config.toml
encoder_expert_mlp_ratio = 0.5
decoder_layers = 2
alpha = 4
batch_size = 384
Rows from block 3 of the encoder of a small masked spectrogram model, named by matrix and row number. Rows with one number within an expert belong to one neuron, the router's apart. Each number is 128 + 24 x the weight over its row's rms, rounded and kept within 0 to 255. All counts start at 0. Numbers have three digits each.
Before each expert's rows are labels from the 100 clips, of 14848, where the router gives the expert most weight on average: "responds to" is what is common among them. Only what is clearly more common there than usual is listed. The data: two synthetic voices taking turns or overlapping, over music, noise or silence. In brackets: how many of the 100.
# router: slot weights (encoder.blocks.3.mlp.router.weight, 64x192), inputs 0-95
# gate: expert gate (encoder.blocks.3.mlp.gate, 32x96x192), inputs 0-95
# up: expert up (encoder.blocks.3.mlp.up, 32x96x192), inputs 0-95
# down: expert down (encoder.blocks.3.mlp.down, 32x192x96, transposed), outputs 0-95

# expert 14
responds to: background: everyday noise (84); crickets (75); first voice: child-like voice (52)
router.28:136152177119149139170123072097161132109154120140143094108138167136151124096164093109154074083143156141140134129147120117133109158131123130107068075091090111112142117119105152109165148115152131151123129097119184138140105151092088136140124154129110125143137138147159135133158149115142129119
router.29:147140145132144124156168095111165144133162144118147110109152172096103137133142070132150127106154131115108114129130095084104143108144147165150100107052128103107127072112097104124138124106126153130115146119069167144106106152102087139148118121118135083146115165141131121176151095143159124119
gate.0:087126122143139131106094132118112156129085103115153090113142110148145124180160120129137138196149145142112139120110131119114174118185161123094132126124111098115139163163127126147107124152100135111116094121151096128143120109130118143145070117197166086096116105130134156068115115165168159147
up.0:148169158129114118116158149093131138123127135119108137125194123139159118124147139142109110167133131136159125076177117127115161120071106124138169131128160095118100090167160134103121181142109129119132058106135133125118135051118164157108132109109082095085085078138129093109133125123115113129
down.0:156144090146121184127148161122146137120172176150092120137093121100128117144122167176132128131150154118117112162095152154135138121148096121113099129144148149036115118107127135138125108139160103111124136118115137149189142176152137150118098121100092108142134153124151125133108131149133129125
gate.1:104122113130117120082140155148127121140109142152145163150078142096152114196144134119180189134133094111130133115100163134128102110108162161130115101107106068125142120118098142156106156126127089138152105157082120147123085131153158112143132087127159107135134126125085143119120144153126128161
up.1:120115088096132097173120163118136173111100135176116118162143114149133112128123149138144135108121133151147163064118160143138110134137118154122093130149129103164109116168088145126145197133081136045102092142108103146146127093125110128132098175141119133163114094137093132115094129165107161086
down.1:132176144128136148139099122120091115102089126142129127144147107124125112166100154140147142130114094153144177109111117118113084126151164123093145154086098123088095121166163115094112133155163095146115098181120138126128138114151134108075169146140124122127146120111163118098126149153105140188
gate.2:127082123105097104101118119135121138104137167134092082113130094160107152135143105131131111115108125108131134115126124141177118090148097169108145152145143143128144118144148100117176122131113149095112119133139102084179146108140140137097136150113114127100131111098128111116122107144157114118
up.2:147112151082159133121164113127156152134157150126158117116155139173120144084112076119103095095150091104159128094136136102143140125169131124143113119104118140113131113134131148084172152154131167118150131114129165150158139134140097131143146151155134098151120157150121138154152095131211104152
down.2:127156166144119152086132119135171138135142157086185124120122139149114093110152155118121116084172139083108138113132104135133173148165116144105109095166104124119110155094079156098156125137150154163140131125145165104143120097138128115141145118111146115139156111134133116116132126132156109192
gate.3:136148115112105129118125146117098124125085105129144137154137124137170137144113145121116143149128101125127138180142108127142098157180114195126141137172128099125150107142087106145133143082140116159150129136160125170153121100133114170091132138118128208124138129098124145124108172133135156125
up.3:136125127152127113096115133146113156158118140107131129169092127086107129140180176114155190120125131144109156100086126131163160087115142125142135132147130139109136111108110139111098137091139115132097120094128106128128134124156163133125093066105133143065097078112111101121124123109140112130
down.3:155144129164103087157141133130128108150154156111148068155132107101111143138146127092131150135105140101133106137119162139134104098098151131140079111153149186134116143142141101110091158104143085112111136141088117152138136155140167145140140131182142129167117140124120146134114125121094143091
gate.4:118085105123126114095152117158118103125135135115109120133111096129074104156117151111110097133121092115142080120084175137169097138142133148105160116144159129156134157106124087106168095146110137137141119126138111078173115081135143084080105120150127104093122118128134157139109126124129128140
up.4:109164132137091118154189131106136098120112106157106126162125114133118125135100132108158080127138065099151112127089097160159112141129129117132111126122120130143124119121117126138126106163143108161139108147089121161140099130135107141140159133114115194135111088072119128111109155101133109101
down.4:125119118149083118125171152091141129109114116161113104148112182122155142147080106117164121109101119145154112163083172087118152124110117089139105129100086123077119142133161126143091114182108163119118129166096122179113104156139133127115105155151122123178118150112128139153158122144123129122
gate.5:109135105137134139119147121117113122134090136186140098147122117123146128129185130153094168136084095129142132117130100143128125080133097102136123135141109099121112168128125136210083125092134113101173115152093102109138140098141120110108144100131137143162128129126117102148112183166135178156
up.5:095119116118158138096164122118154105149095143126140148137114138128174132091126103113135148159151096128148115140132107118131085138142104133140091108158074109078132131122121147145108157141148142165172135074177123143157119113120168141111155130112130114114133121191102164123127165097141127201
down.5:126130136124132114165157104174125090109173143120148101105118062123116110103157109099154161104117091134138140064145085130164136076144102128132112112100138126085110153134087141147160073122144106133117090152108135119112147134175162150146124085104173126118122144159126115141132116122087124181
gate.6:104117129120110131156136111120131093133116110132115158160080109164162137148149124125094139122105140088131146108167169135113162092231148136140128097148080124121150135174159140145146129130111116140150099157091130093115113135117103138147143114125110121142154113060123108160166137159110154115
up.6:138132158133099133108097078131139124156102137091113163132151141158133160155122134148155155190106147117118113116096166098074139107151125145134143131096130156105118154075132109140123120069120081132136164154129141121118101134115175123135149109082116174115130138107151156147127096145166113125
down.6:124140130128124136036150135124103137170165135095125159111103135095136117138092110136108119124134121128133118155136142070127104153073129143141104135087144123143139129097086099140140125132114157152089144151148123116127130116123126157117122172102086130113113128152106088110121140150155100119
gate.7:144127147117131128142156100132134162112089151124083106147112114198136116111151128132189163145116134127124140181102119136149101131113085142146113117141116088097144110106126147127162156155162112136123124112145112113138124117107152129144108144095147165139141150125175108097111130118104166100
up.7:135108090120154137117154135158099094127195130145131134142152115081131129133111125118085102082098126145129120146171127148163152129117166069127122153140132144127129120144139147138102091114119113154105114147145087127118150123197118107124137085164156058120154093134124094129112124137094125176
down.7:144124119115125101133143101119103139121128134120110091145111139143105108152159123138097210125122091157160094133123111179147083116071130085124129127083147118152102109131109116145113150112118131119135126099124111115061111158136150138119108105148165187144095144076115078105117140145119111110
gate.8:132110108113175124087145087149133165094117135103126128134136146147149116134127110136176151139131166141086154116106154113122125145148140134140137106139131122101162138110103179138128145096144161108157126128163129078152122083110122119142102169157127104139151152172094169115105102140119134119
up.8:107147142117129141119092134113114136117131112160095131119153132179117114092097132094119117097076155165154150142154139160159132136108081113144117133160073085083103123117086143112116164137138096145131097111129139149186095131132123115141131129095161123069142155115104115129118199110079137128
down.8:123130126141095089068126118162146136154104142128144147085126069104134134157172128082103100131104139160080150167176145125122153121115125120113122098109066083190149095094144170103139147128151136126143185073145142114126135133144098092116148114157090131123130120104139099131151125100125114079
gate.9:106110105104140126120086132122095124173102098140136129153088096152142130145111124112153104135088088103101163152101152146112128117107108097112115116159123109153107106115151084127143144131090102119108130128109108158151149125172137128134136116174169106117117079165137063116123148137182145120
up.9:125106118130103111109132166152127135136099169101125102142150128108103133124142152126125194169127125086108144122112137134131149140156121157116160167127132132080131134114105157112096140148085128114135142154138107113135104091168175124117092122061124130134130096123090156078115089130091144119
down.9:142130104156114113105127154066116128166150130127112141137139121110126122126130105095123165154104149144157119135129105156142087139110107129145133151120112135127177113086172127099117146105108119132102144140115136148153124127160136085086154172162071100107094129099164141113108124065147148095

# expert 19
responds to: crickets (41)
router.38:123130096113131110157170126112108077146134136149147099159137083135111185148079151104105136161100143157113168156138155131134164110114128135099137158129126176158128148144141156100063110113102115100125162132148134117114128136146143130116130089135097118083119148112096120140115162075107109120
router.39:138081079112146132101140113112120094162096124175144105122137141144128150114112119130128140107136129106084181155120126124106136143119153128108107098107091104117169110134125158158092177157141085120113134141096119136113126107154081146127114121114143080137096109153084141136164159150163153093
gate.0:145114156114128118109122089094111166124075141105107200130092137125107127157131144111120130102125124167115120106151157089155101117154151194158113115137088108126117142126138148161107134177129156130162136148090158108115111119077105100153151137172124165147149155122140168127116099163112121103
up.0:167142154189107157150137113111137113132136107123132149099162168148117103077127119122099137115158091098123131139113123144092157107149127112071124122144166137140167158110147130133113100129158145101130141159146133139145100129165100132169081129119178156152109120115116122123135116198125116123
down.0:158144114079126117087155107158118108118171084089149127136163136146118157092121154111155091062134151113105125104159136144147142149148123114138138119140092131124151079179111088159144119157147133109084104157068132154116093097114103120130130110139133105102081112119094163126145152138157108086
gate.1:145145120119132157117133126174115153123141145129127115125139126115129127070140067083136128131105162130138108166129159159205104134113111117091130112168110145130142120152115110111140112073126125200140128085118124118115130165095113142129128138157064118133105172156156118117139112124097136153
up.1:137151124125133139168124150133094116154087119145142142108114146124123118156108108134124133095124181132131130135104137103119112168141150135159100078155127117123140105104135151138094119105108114117138088132152176127078124120137114135144139103161107105124068121135109169142156134124127142096
down.1:134113111164121104167124090116162071112123087123141121161093091171126128099097136111134166063152097132133112150101120160134121126092151090146121115151127162131119157140128138130131112146123123162197115142105152131135137095128114073145163083126126137119131172136155127117169122175118115104
gate.2:114129138144105115103165107135145129126124104118038141124077153115092122107146157139126119132188168198132163095129088155112139145081157097160156131114140134129075132146093148123146123097142158150150128133157113104114122150152137118131144130135143079116169135129133099140106144140148109131
up.2:158156113143124136120085133128150131107137101125186097141186092113160115121136126109149122125110084112137101141101162091138186129158116162107086134121118126100200131114137134143110113158133139121091147129094143116176143099110107143120104151128105158139106090125115151142141116124134140119
down.2:133080098126119118112130113159130116149114114148096122130052156127135130099149143130089106152146149100123145105124068137118152145131155159114189126171104087125106112092123158113131145112137170128094053126143105107114151155101119144135086122149125164153159129097106148116175163140104155119
gate.3:137161181105154135136095108153144165128106162126145167154143131155122124127115146122174107111114124154114131102064093086116102089096117074157094148151138137115129137124113110121151141146112134157152119135122145148142107158127137124170123163174150143132149131128179101107093096113129163126
up.3:126095128122139143130102103140122094144123107115101128100108147091090094151118142078138121132123116086124132150145164147145113140128141209088207118157138125137139126127133113121110148117109111092110106149152125073101143173126116126062051148106118121100110151125111146138130121099114140130
down.3:124167160164103108121117091087100136115141107164115123110134176149126089130071087135164120123122128169117141206102138133143115100135157143124137133121143150162149135125141112121143106143130122125126161148133117166137148118146104129110140155157095127141139112136158126109090109142179116157
gate.4:128141140090154128080091129116125138113103128130119152110143152148158110135147126136142113082118171152120099118126096104098121170122126107171131130156123124102112132089111138112186171143129167137122106068160111131136137125112141144127137104119144141127167137144130117133151136121055164159
up.4:146129130115139132198168139118128130161118147134159150132146067117125138121135066140092136175127092113157140138137158156156116116127132141116096100110128124118124136148146115142088107117121115142153166171102210145115113090121100102112165123160114145171122098114124167078125119129204105118
down.4:120096163120134118091136120145098089130158079131135134136086121157134093129109113140145149127098129127137130095121083156135136124114110064116157142150134118098123098119109194147152141147131136133138123122176125154155136141142156144121127099136189141132140153105115122123100122127060110085
gate.5:149110112127151096165146124148083122178097116149126143133118077174121133164133151081089118112094115151145106141092106108161153117118119108117080113143121144151159143142147143159101093134099158134135156151174153114120131176165132128128114117170123157134128110128105148141147160146110115133
up.5:135111107132150095139138136137076114171093108124125140136124085152103128157118159068107144138103123148135089114094090127160153122102103086122113124142133157147142157138144166157087097129108169132134165157153139128148103160150145118125124127160126166133120126117108148149149168141111092140
down.5:134138101091072136148163109142150147151177128114118077129128147104125136129161147151136073101107135113152110147115087108109123138160098135158088121104107135100127119152143086123184124158137174089128101174121067123136099162109127170097072137113126107180151130122111138136145138107070128110
gate.6:126117150154138158089137141134114152151101168105120150140085147169138105104116161114135129122143069107107112118135085158147123123087135114121109122141123115115127116174131122137143142117159153150129108153119119142129114119144155131137122079113151170119108167098123112090105162118139109159
up.6:138153128144124130100113118130098146135110105118095134120082108085149127133135117093105155165168099109087072128164095104182135152125147117118113116127110134103125135183149116169146153147148154127105124188143134149087139111167169132160130109132146159145106097084111116105107134111125132121
down.6:111123155180068088128120136164152142117108107096129135141161152157115119126111114141134142127117116150140128157111132140148109157149125142082102103101088148188151063123175098091146096167135109122116145156159111130115139152108097111103109128115119114160115141131155142115111149157116108086
gate.7:130139146147116104179084139153114141126172159126130143089169129107076121143120082116128085136130124107105130107091146130085132138150111110133162149150165141116122135085115127123157108189116127109144136140158179102137105135118148112138111132132137154113075089096109134145094130112094122121
up.7:156159175138121133127139116143132136121139177107138123099154147120093129091133077162131158137183100069142084153136128148122090091132152117134165171112153133141127131095106133151092114116161075135122130108098118083130114109074112108117135125089145155115108153156124121128129096137100111107
down.7:103126153125082137096147134092105150175127118078105171089169134105130147170122144115167146132140101124122133095160116171098182142151162110152135133130120107141154119151156132124186124132125137120167073123075091078115132144143150081125125149105087100129142120131134126129129133120135122165
gate.8:151122148150134162169119135118152149136118100111144137069111125132131114181113143145132096122159133134120093095138129125090126169166128086142148100139157140132135157101136138131091129169127118116136122124134193102086082116132163069117139122132138174144185129091122182108094138129131144155
up.8:177115115145110159127129174100107123134149119119106136121156128129140121123074136119145075096099112105157136158156122120093136105145131110096106106139164110134120109062126170109119154161103120083105140097135126144130112113120110105141100134108193091139125105101132160123150139122120117126
down.8:158132140107131103132169138150160126151103186107113154105114135096131109126105131150126124098117132134133171153142138156110159095154070092093129142175135122164153125172112080150157168092086106100156133155119127109168102145128126118142164139134111099129137143094115119137092148112109128179
gate.9:111144144094119155122146160154094111159091134133138152149118125155140150086147139059123155140077131096154118106071151109153086070122156124177069114145108108121164130098096119136149172115112106132144129153111149156151113116108162137155148122091132152116137138135128101134131131132129145137
up.9:127133115142126107151117102114138118101164117122127113122183130102124103176114096197135114134159121137125131137183103145118152184128086128089186142135170157133090138141163157131105110148136143120133147133178129111095154120155128118092144148182114140148133109126135149102098137104121109150
down.9:130115108115137104108124101105103124117104132176137122121098091135133139151097114104079116156118076121120154190106117160100117079094148112112109126140160120131106156163141138148089126113128114130113177111106149144112124155110107079102123152102136115085119122103123093098084139169153116096

# expert 17
responds to: music (100)
router.34:116152125158194162126150118101132111158154120148139138142136139139130137123145162161129123166138155147147099139123105114130136115117120100143117103134104112106100117112146114128139099081163133145121137128133122119120083087103055128141153109142125055104179122110123144152138161150149121119
router.35:109161105139097083132122145112106105126112099121107134148105091096115100127165126149069116140148135146176124167106121114151146172145125131120152158108099164151087112134132140143148113128146120113095159123115114093159110130137136126073157141073116129104138111133086173108129131101107085157
gate.0:139162191198122136114160109140142179120093165149152102103146106095161113076154135127135138097111150088129140122137116145136144135097137137118125124130124104116154132130162189137088194135128083190117130116164140151136128130120138144117125138131152170124121158131105168120110111111141151098
up.0:121103158087098126112108136177122098125096102126174141111115113111103121155084115114121118133106105136135109113140126127102119176080128114117130078115147131149107142119055079121194147131116147156148148121108139103133131135153152125149130101125112118169137132112095140132173144142190103100
down.0:138102170128106161167109168125137190162091130142135076144154127176135139168096148155105129077114121123132113125145150144100144127128143155133147106144127135148114129139096114120180154110078102139138121139133127111131178098152126127109144153088140112181149097152141119109134165110156109103
gate.1:145105191101120119098107109080172138112108122121145134137113117081154128167134110118182126122117074116114132112146129145074138112105110110146100123105099133126119085085117115111150198133118164089116149108139119110150143168131142154189108121139091145169137117174149093148160107151148127118
up.1:117100142119098100108114104081129111093127095145148138124108140083154143165109106129137072144123098129151100107164187148094108114118143099138120096134149144136143104143137147139156128121096146110090186090165087103143156151167151142112105136132094165126142076147119155127155123130142116142
down.1:119139121095119109157136161086110130158113126146126148129147114160148120114130137081085139179128159116111100089145073104150151143108126088147112144160112138103115151160162156136077115131160128154184091168130125149146112144138157115078152109100149147133105151105144168093122191085099145178
gate.2:158150120089149157145162093137155154135161141155152112125104108094148120127100086138134082086116088093119122092175128110137098121098149155135097116096156093091132139110127165114133104111129140177142163143141162139113132130117128119130132124151111173146109080122140121123127110094151151118
up.2:132142103106167127139130152105128138147184126148121159140090143135121129155114137136150058123153150133134135092196115083122156115119097115152103142123209139106091133119118136118147101133144114117158145154165132124078120150127147111137145098130126094113124122121117127119108154134150098162
down.2:153132163118126095133118159126122123118165124109116141137135121148120157135085168133134141145160132144120121131086119125100106089153148148189147155109116140129142117141135128152140120114122126118091139100063122111153179144110127108094168136098168115174145160108129131134142148129175122130
gate.3:130115161108135137145118147158140113108100117146157112106114144103133133141118074098134097113122105116130115115124149130085131138109124135113170181128168134128130126148100117108156132126097100106138145162148163137143167135162151120170108163134144102183082106192176080134142144101151127126
up.3:127166160176142146127134073146133164119152134137119147137156174128136168105128132139150123104127151107122118142123131085081128105127137091127111087126107122096135144088131126128096136163161157101118110121139111152105137127132096154128115106143149098115142167088129144110096090159147137106
down.3:160110154146160172137094094128134131080121095122108142118111115157139113141130117120149080110098110131102104107156138162106111148136131092083176107098151088146161144109101106126154152112154110114157152165132166091169112149146161127130045100138144124162118091142134118148136141159140139121
gate.4:125089090105124119140113155087177129090127129121168090124080120067117123173145107111117122121102143140099113111101127120162091150130119119123057161162154150165146175199114119120159147109130132121181140159142126109163075103154161146091121133146093127131127068097087114127121141140132119147
up.4:122157121111155129115121121112106138114110159139085099108147124141129129106100071142130179137142157100164125173144149170171152097149141086125136103145086113133135116106171153160107134141132107165121102108114119111117156157074112110124155145133091143112128148152081139101164092134103137102
down.4:141134135107131183148143107146107141125089080111117143144125166107128132158101123149147079109123129130131142098146154099114097162144183114149131152092164127124123119131085096124184133129129110080190174117145125106150155120164152094162086142141110113149131087116113110143122179147162133158
gate.5:147144106095137127087124115133128138126117159116143103070149132153145147138127174102127159166091159098103143082170090113140116140126167152139081131110135119147148091138102093117106157112106120126112128124136119129131117112121136107085098114096129149149099103129092103119113112139120141115
up.5:122112137124180134137065168152131126125121200157158098113138126133112123129117095146116155109108114122122126120170096137152131119099121120138132146072123136105121097129118128132083137142104167102171137147155109154150138115122146120138109099117129070165139161146113100104152117138125127110
down.5:086145093162133131169098167124124135119127149161160102128121142121129124125099162119142108099153139113128136075154116108075111141117135173084112139156112111159095133055140163122099120119128180144129152166160102122141147100125142147129112143133121111155129135148128119077101147149145145092
gate.6:119116134105114096117099121154133164144127119139106145117098138134119141140090110087120097158079107150120143157126119116095131132143142169125120140122178154152170149077114119151150160102139156104160133099144169101098142121131152127129115133148128128146106109148160111148109129110106134130
up.6:148133127150159161164125117127148127116144155106121119107131126133147158201122124124160114099094118133108102136176117122128138136134128099105157103095149118125106072108104088109129156090131116093142112140100093130142141104168117164087084115178121115163105092157147170166077132148093142113
down.6:121092156148122127097083134109146181102154110107099111099105140160163093131141135162135158141135119152102138141090142146105113124097155121124112114136169150124150151067122113095123104139112108145138118124111179116119170135116099121153131116166144109138102116096169095139162088153154119097
gate.7:104113150089128127145065123133157142077104151160139105128141107113158138181108073122125093097139051133102174143117139134112087121132139146079122147148147135106136164093133090137154171129095066108148142134118180144154142130112140132123127094145105132110113135118114102101061122133164156121
up.7:096110134084113083118070130147132141101104173119044180124138147179097175125116110107137111172088112160117188143149111136127118136098119141149137139118137165147125105092112119115146166151119114097098154137120136116149152183111164152148144129112106137098147137171139136125129128104101093136
down.7:130137136133120135136098119176132158128094127103128167093143123143132139134152152183175104098149145124125142091150085109134154140147144127155152118149132103154131094106099128131178111135140149160129108112130128090104160151156121125154130059106129087125110119131160053156138083170158115078
gate.8:105133157157103119096096138151138126107089129145148107168131073119143103128097126087125117132126122138150147074163140092122123143133137156143113099090094111126144164125128149143125139142130116144168134139078130146178115121149153120116114155125102152162134109090131122129149150085145153146
up.8:115150110140150121147138149117119106105085129132099118124138124084149125101171143123113114138128125096137115107104110101149147154186148138129178091162108156094122124166110126120123138145132130099154118178109126105141143085156134154111139166144130135118139087163134126149085117116091126152
down.8:121092092114151147110089068165108125129126113151114141128131062146144149108110089121097130143107111145108152172115129140134116117121094083153141140145142098150096147130128166102118157169141083108112151114127145160141116130180133113115132106153148067142151099145109088163088107143133153098
gate.9:146121166140127140109149114134139132129133145130177134062112105121135119125114148130123089100091109098086157143125157123118138125112157134130133078105125087136181167157117129121132137137109161188187123174131141127174108144166134098143102173149155157142120086122159104120152139114174130109
up.9:115108096107097143122102131105086115150123115137140137123134147130107128120091176138093159111156147109140141150174150123114138121157083108102174153119112166124109097141154135174122097106104094117140142169148135156145137129142142100135160181102117124137125126170124085102156152152163110175
down.9:118113154124124154081122108105126138111125110098130186113183125120110087143157139138108164153128143115163129092132140109128161093110134099155112125158078151127130133114121136113118071068119103125104134104125137117150094136110120140138133105101082102100100160104145094091129146148133102122

# expert 8
responds to: child-like voice (74); first voice: child-like voice (66)
router.16:163180113150119096166127118109160173117144124165124098150108124106157105133084144122126135137128142130135145120118113145098133111135153155115131100135149144127171104184108117163134114119138098132138143123114066177150111112133098176111055114131130138117115086122105153121086080142129130075
router.17:076129108150099087135139109119096086138124085124113163125100108087096131124141155132059131129174133138093150156127112154127123149136096110103170166118104163110113100172110144143131103139110108092086150142144116113150090122155155106123132134090074125124157126131070143120098149121116113133
gate.0:106099143103077126143126104152147114132128127158110101112139151138118126145162114099128142112128060117119160137104137183132140096179093109106115130143143136145149164099152153104128173116117154132144091113126130100168139139101145113096143109138097144173127158121106101153136157113149149144
up.0:122144152133114130112158142145167143108094159149176123137124041084121144101106116126143121113146122055112088080104150122094134121137135129105135125110129128088128146155127137100102147164117119145106155173124158123132118099106129145154131150137120156152113135133118126118133133114177115075
down.0:121094141131145127147092119109087175119162117115144113134134096178137117101176113101122062156109112133138150153097107104139140121153127098155126160155101162119162118068139148152140092114104127140126126104140086139118132124136148152122113121133133119151146087112121107112172089174119140157
gate.1:128102182122103120086083121144094127084129143118104152135136083120142081130139143095127142135119143136158127140120062148149123104116091117123120147160103099124157143099128105129145126157128157118168104119129145115164092127119128130115111093196105166119137142134117143103160109135134159161
up.1:139086096091139157114119132097105109135127120126142131112158160175120132096141118117116087081106136171084179128109129139146112145179124107122132074096117113110077106124099143139141101073127107135127127154130150129156103123138100085096128085116125115109137153101162065136103155104123118118
down.1:099107105103133115108156164138116142157124137117139127106106167094106143094101174110136156086130135109124087140180107127121147136056113113139151117106150158115138157144140131124107119100131105112133117151114098125100122150101120126124114144145129168106103151127177187136114148146113088133
gate.2:137163116111140125090143124126120129132151142134112160090127114128136145097139087160157125129166117126100083168141157117116181151116112103164100126151147164123130129092118121130119120146117138122116085127114141144083166120106125146123156098131116154178137102092126138155111129142087116118
up.2:094103137139116138165172126127107116124104121125161097167127164172115137119122155120096132140101173088143181125123142149124098068163147145082148107124096106098135126143146129137118149125146124152127148107110116122178086118146094126149139139160120137066163148172147125125152144130163104127
down.2:182119143112094115126144156100131141093140118147151094149154136124131095186144119140135134126123120141163103154096145068107126128116141133125081119124094108147117147128128120142122121145132114176130145105105139150143104153107125161140154111105129109118157128151133117102141083108142115148
gate.3:113096161139133125109160143098110141167121152126122134068132139147112123094151117144131152144146147092125077097152110143118101131092067139150196151154162122122151105127142096132151174162114184153142129098122121123121153105143129113130096151107160157114136149131116124103133132157065164099
up.3:119133087105155142142078135208117111114103117144139121135112129115123123156091157113119089108070111180094157160117120115146140133165164124116132111105114148147083128121088153135105109078131091098133108183172142126112104142070133123113140113130109094160108149124132146155116158108151096152
down.3:132126159136162148107107157149111134118132092114095142153183128160135121067157112151137137152123180065117202104131119120154138181099119126117131111110133099073095114076150123140131115110148158114140125090130142107148098148109112155111155171114135139131150140120122139120175157147122112121
gate.4:155127171123146115116136140134150101146079188127127119110136109196112135131148113214178102143151150119113125140118128141095096149126125156139085106128093103127079126086155100094109155135109163152096111125121135095159123108092111161126168086106151141162174136154108132125128101097108140086
up.4:117102122132153106170105141136171118133157100132101155090125125097113132113132109031081123113150109114114153104098189115136151098206119097102124143159140126099149108144122121091112121152124113133107094150117136129147116152129116119124099139072114097154131138115149131112173112101166113151
down.4:121127131154146109129149114171084093146122148097133146144161088142121139119137134114115085151129079097098172182112126124064126132134116129113069123111159168127121135153150113138140119088141136141111112119095133114163088129112134125117122088097149113168140120132116122115112135139136110141
gate.5:136143152127154171124110129118121119172160135097151161091144131172119171128138128141152102109145113103098147129110169099108168133155140088121134135140096131162108112122116118115110106097164138137133056125138116127147105110140136087108140127129108161137145109093148124112121159144167091143
up.5:092116125108113072132119158135110116122092158134102117147083128103098097113088134139099148137145149127107110129157088121122092135140126163138138127117121152138107147160142116124105122192107144124137137157103153113127125172097147134152133145113157110147097159153100121102133089117103149109
down.5:073148150130127123094119133165124139121131124167174113164141136140089143157061151114146101119112133160112104123193119143114128115084126179134136143136163138146083167173131140152113107093111111103111117165110127181151084115087151124119126087125120173140098109082108129115127158133124125131
gate.6:125138185163125117100120162116157117124115135133162118090113146148122129146113155145115106115139191100125123069122143095115106188113128137141092077122075116162099129150151080149082114072161162144095099115103138159136101105154137133126141101148140132132177162089130125119178130112140123126
up.6:122081100133152128098104135139122113171113128055076131101138138139118145110146134087109106120086103164102148157118083137127150128129120096120143144114139137059121122103146141088082112117112082130122153137143122115150125156137167143143114136085159114146095133153134094133113136117101128135
down.6:129165107127103124085158110133118084130143152116131112108107148128111117167143125083085112116156156087054137102113120093123153113118134143127100100119133123124093148131088104121159073109124127155147157087118106100122139116110151128150131123140112160116207168126125106166116172104119119168
gate.7:118151170157132165134128153104158128133134140135076119087110157132130135089138128130158094138146100087133123128110131155152171147134191112107079085113124123155123177130159180125157171137147114125132083158119154119155087151135131117116129101109136145167127106118147143126134163120147116116
up.7:120155131120098135107107113139100128127133100149134101173117121113146141152133107141124119123094116157108140170124111126106142135104105106104140115112133157117118152113121131138189155105135121116097184090134091122140131123121127102159176147161058113106147108191125109127111134113158120154
down.7:128168148130107107083134121093159180125081129112161130136107128102115127140133088170109138132115073151138152142123166123074140143152132106122121146145142162095163131115124128083136117117109157157098142127143122123113150180154105133139175131103045164127125101159129145122164124141130110129
gate.8:145125156155119152087125158169147090135176127103124091133135118130137136113149140140121075129099095114135123134150132154128151123092123103117083099084138119150108154142129144096157149092143122137126100130111160112136116108126159141117131141140144138155179126101162099111132163063144126162
up.8:079089120120127085074111110100106134108094134122133145099083152147089141113141091105129143109138143156156148159118150113138126154167129131114166152149100155148112120112066102128120104164145102139085137123105117120143133155156109097145142121093140091079124155126072158151124133139157092124
down.8:121154133149099109135157090137120133098147155094079124090156100135123094133181112110129131109134093131140096150134110134115134133130129149131089149131152123110097132095121091139113125075144114112152170111086136103137138138100150139147152102158122142104166173113089100143170136135099107129
gate.9:140133114110123140118101115105104123127133111121126151128119098118134113135125083127156109151101134144117133143137141116146141120144135134074153101142127123148134161132090112124094124135110122098087104126084154125104117117059123140133112133141150092126121085110113086093133141097138142140
up.9:165132116114164181104107174133150124126149118135171117149167147126136104091132120177172119121145124115152080121155124130157079121063149145163076121118167121140117115112096159137143108095146160129175094125167133123132098111106120133094113174110145138150090136095136102102132140115117124136
down.9:098098118119131131152124153147129091130134097104127152151150143135134144117105156106090137144117126096139072128153107124146099140042122156130177110133154096143105115097144148107109177128137086100146145142135117125145141151124126086104115143150167128155060143130152163145108148126079151115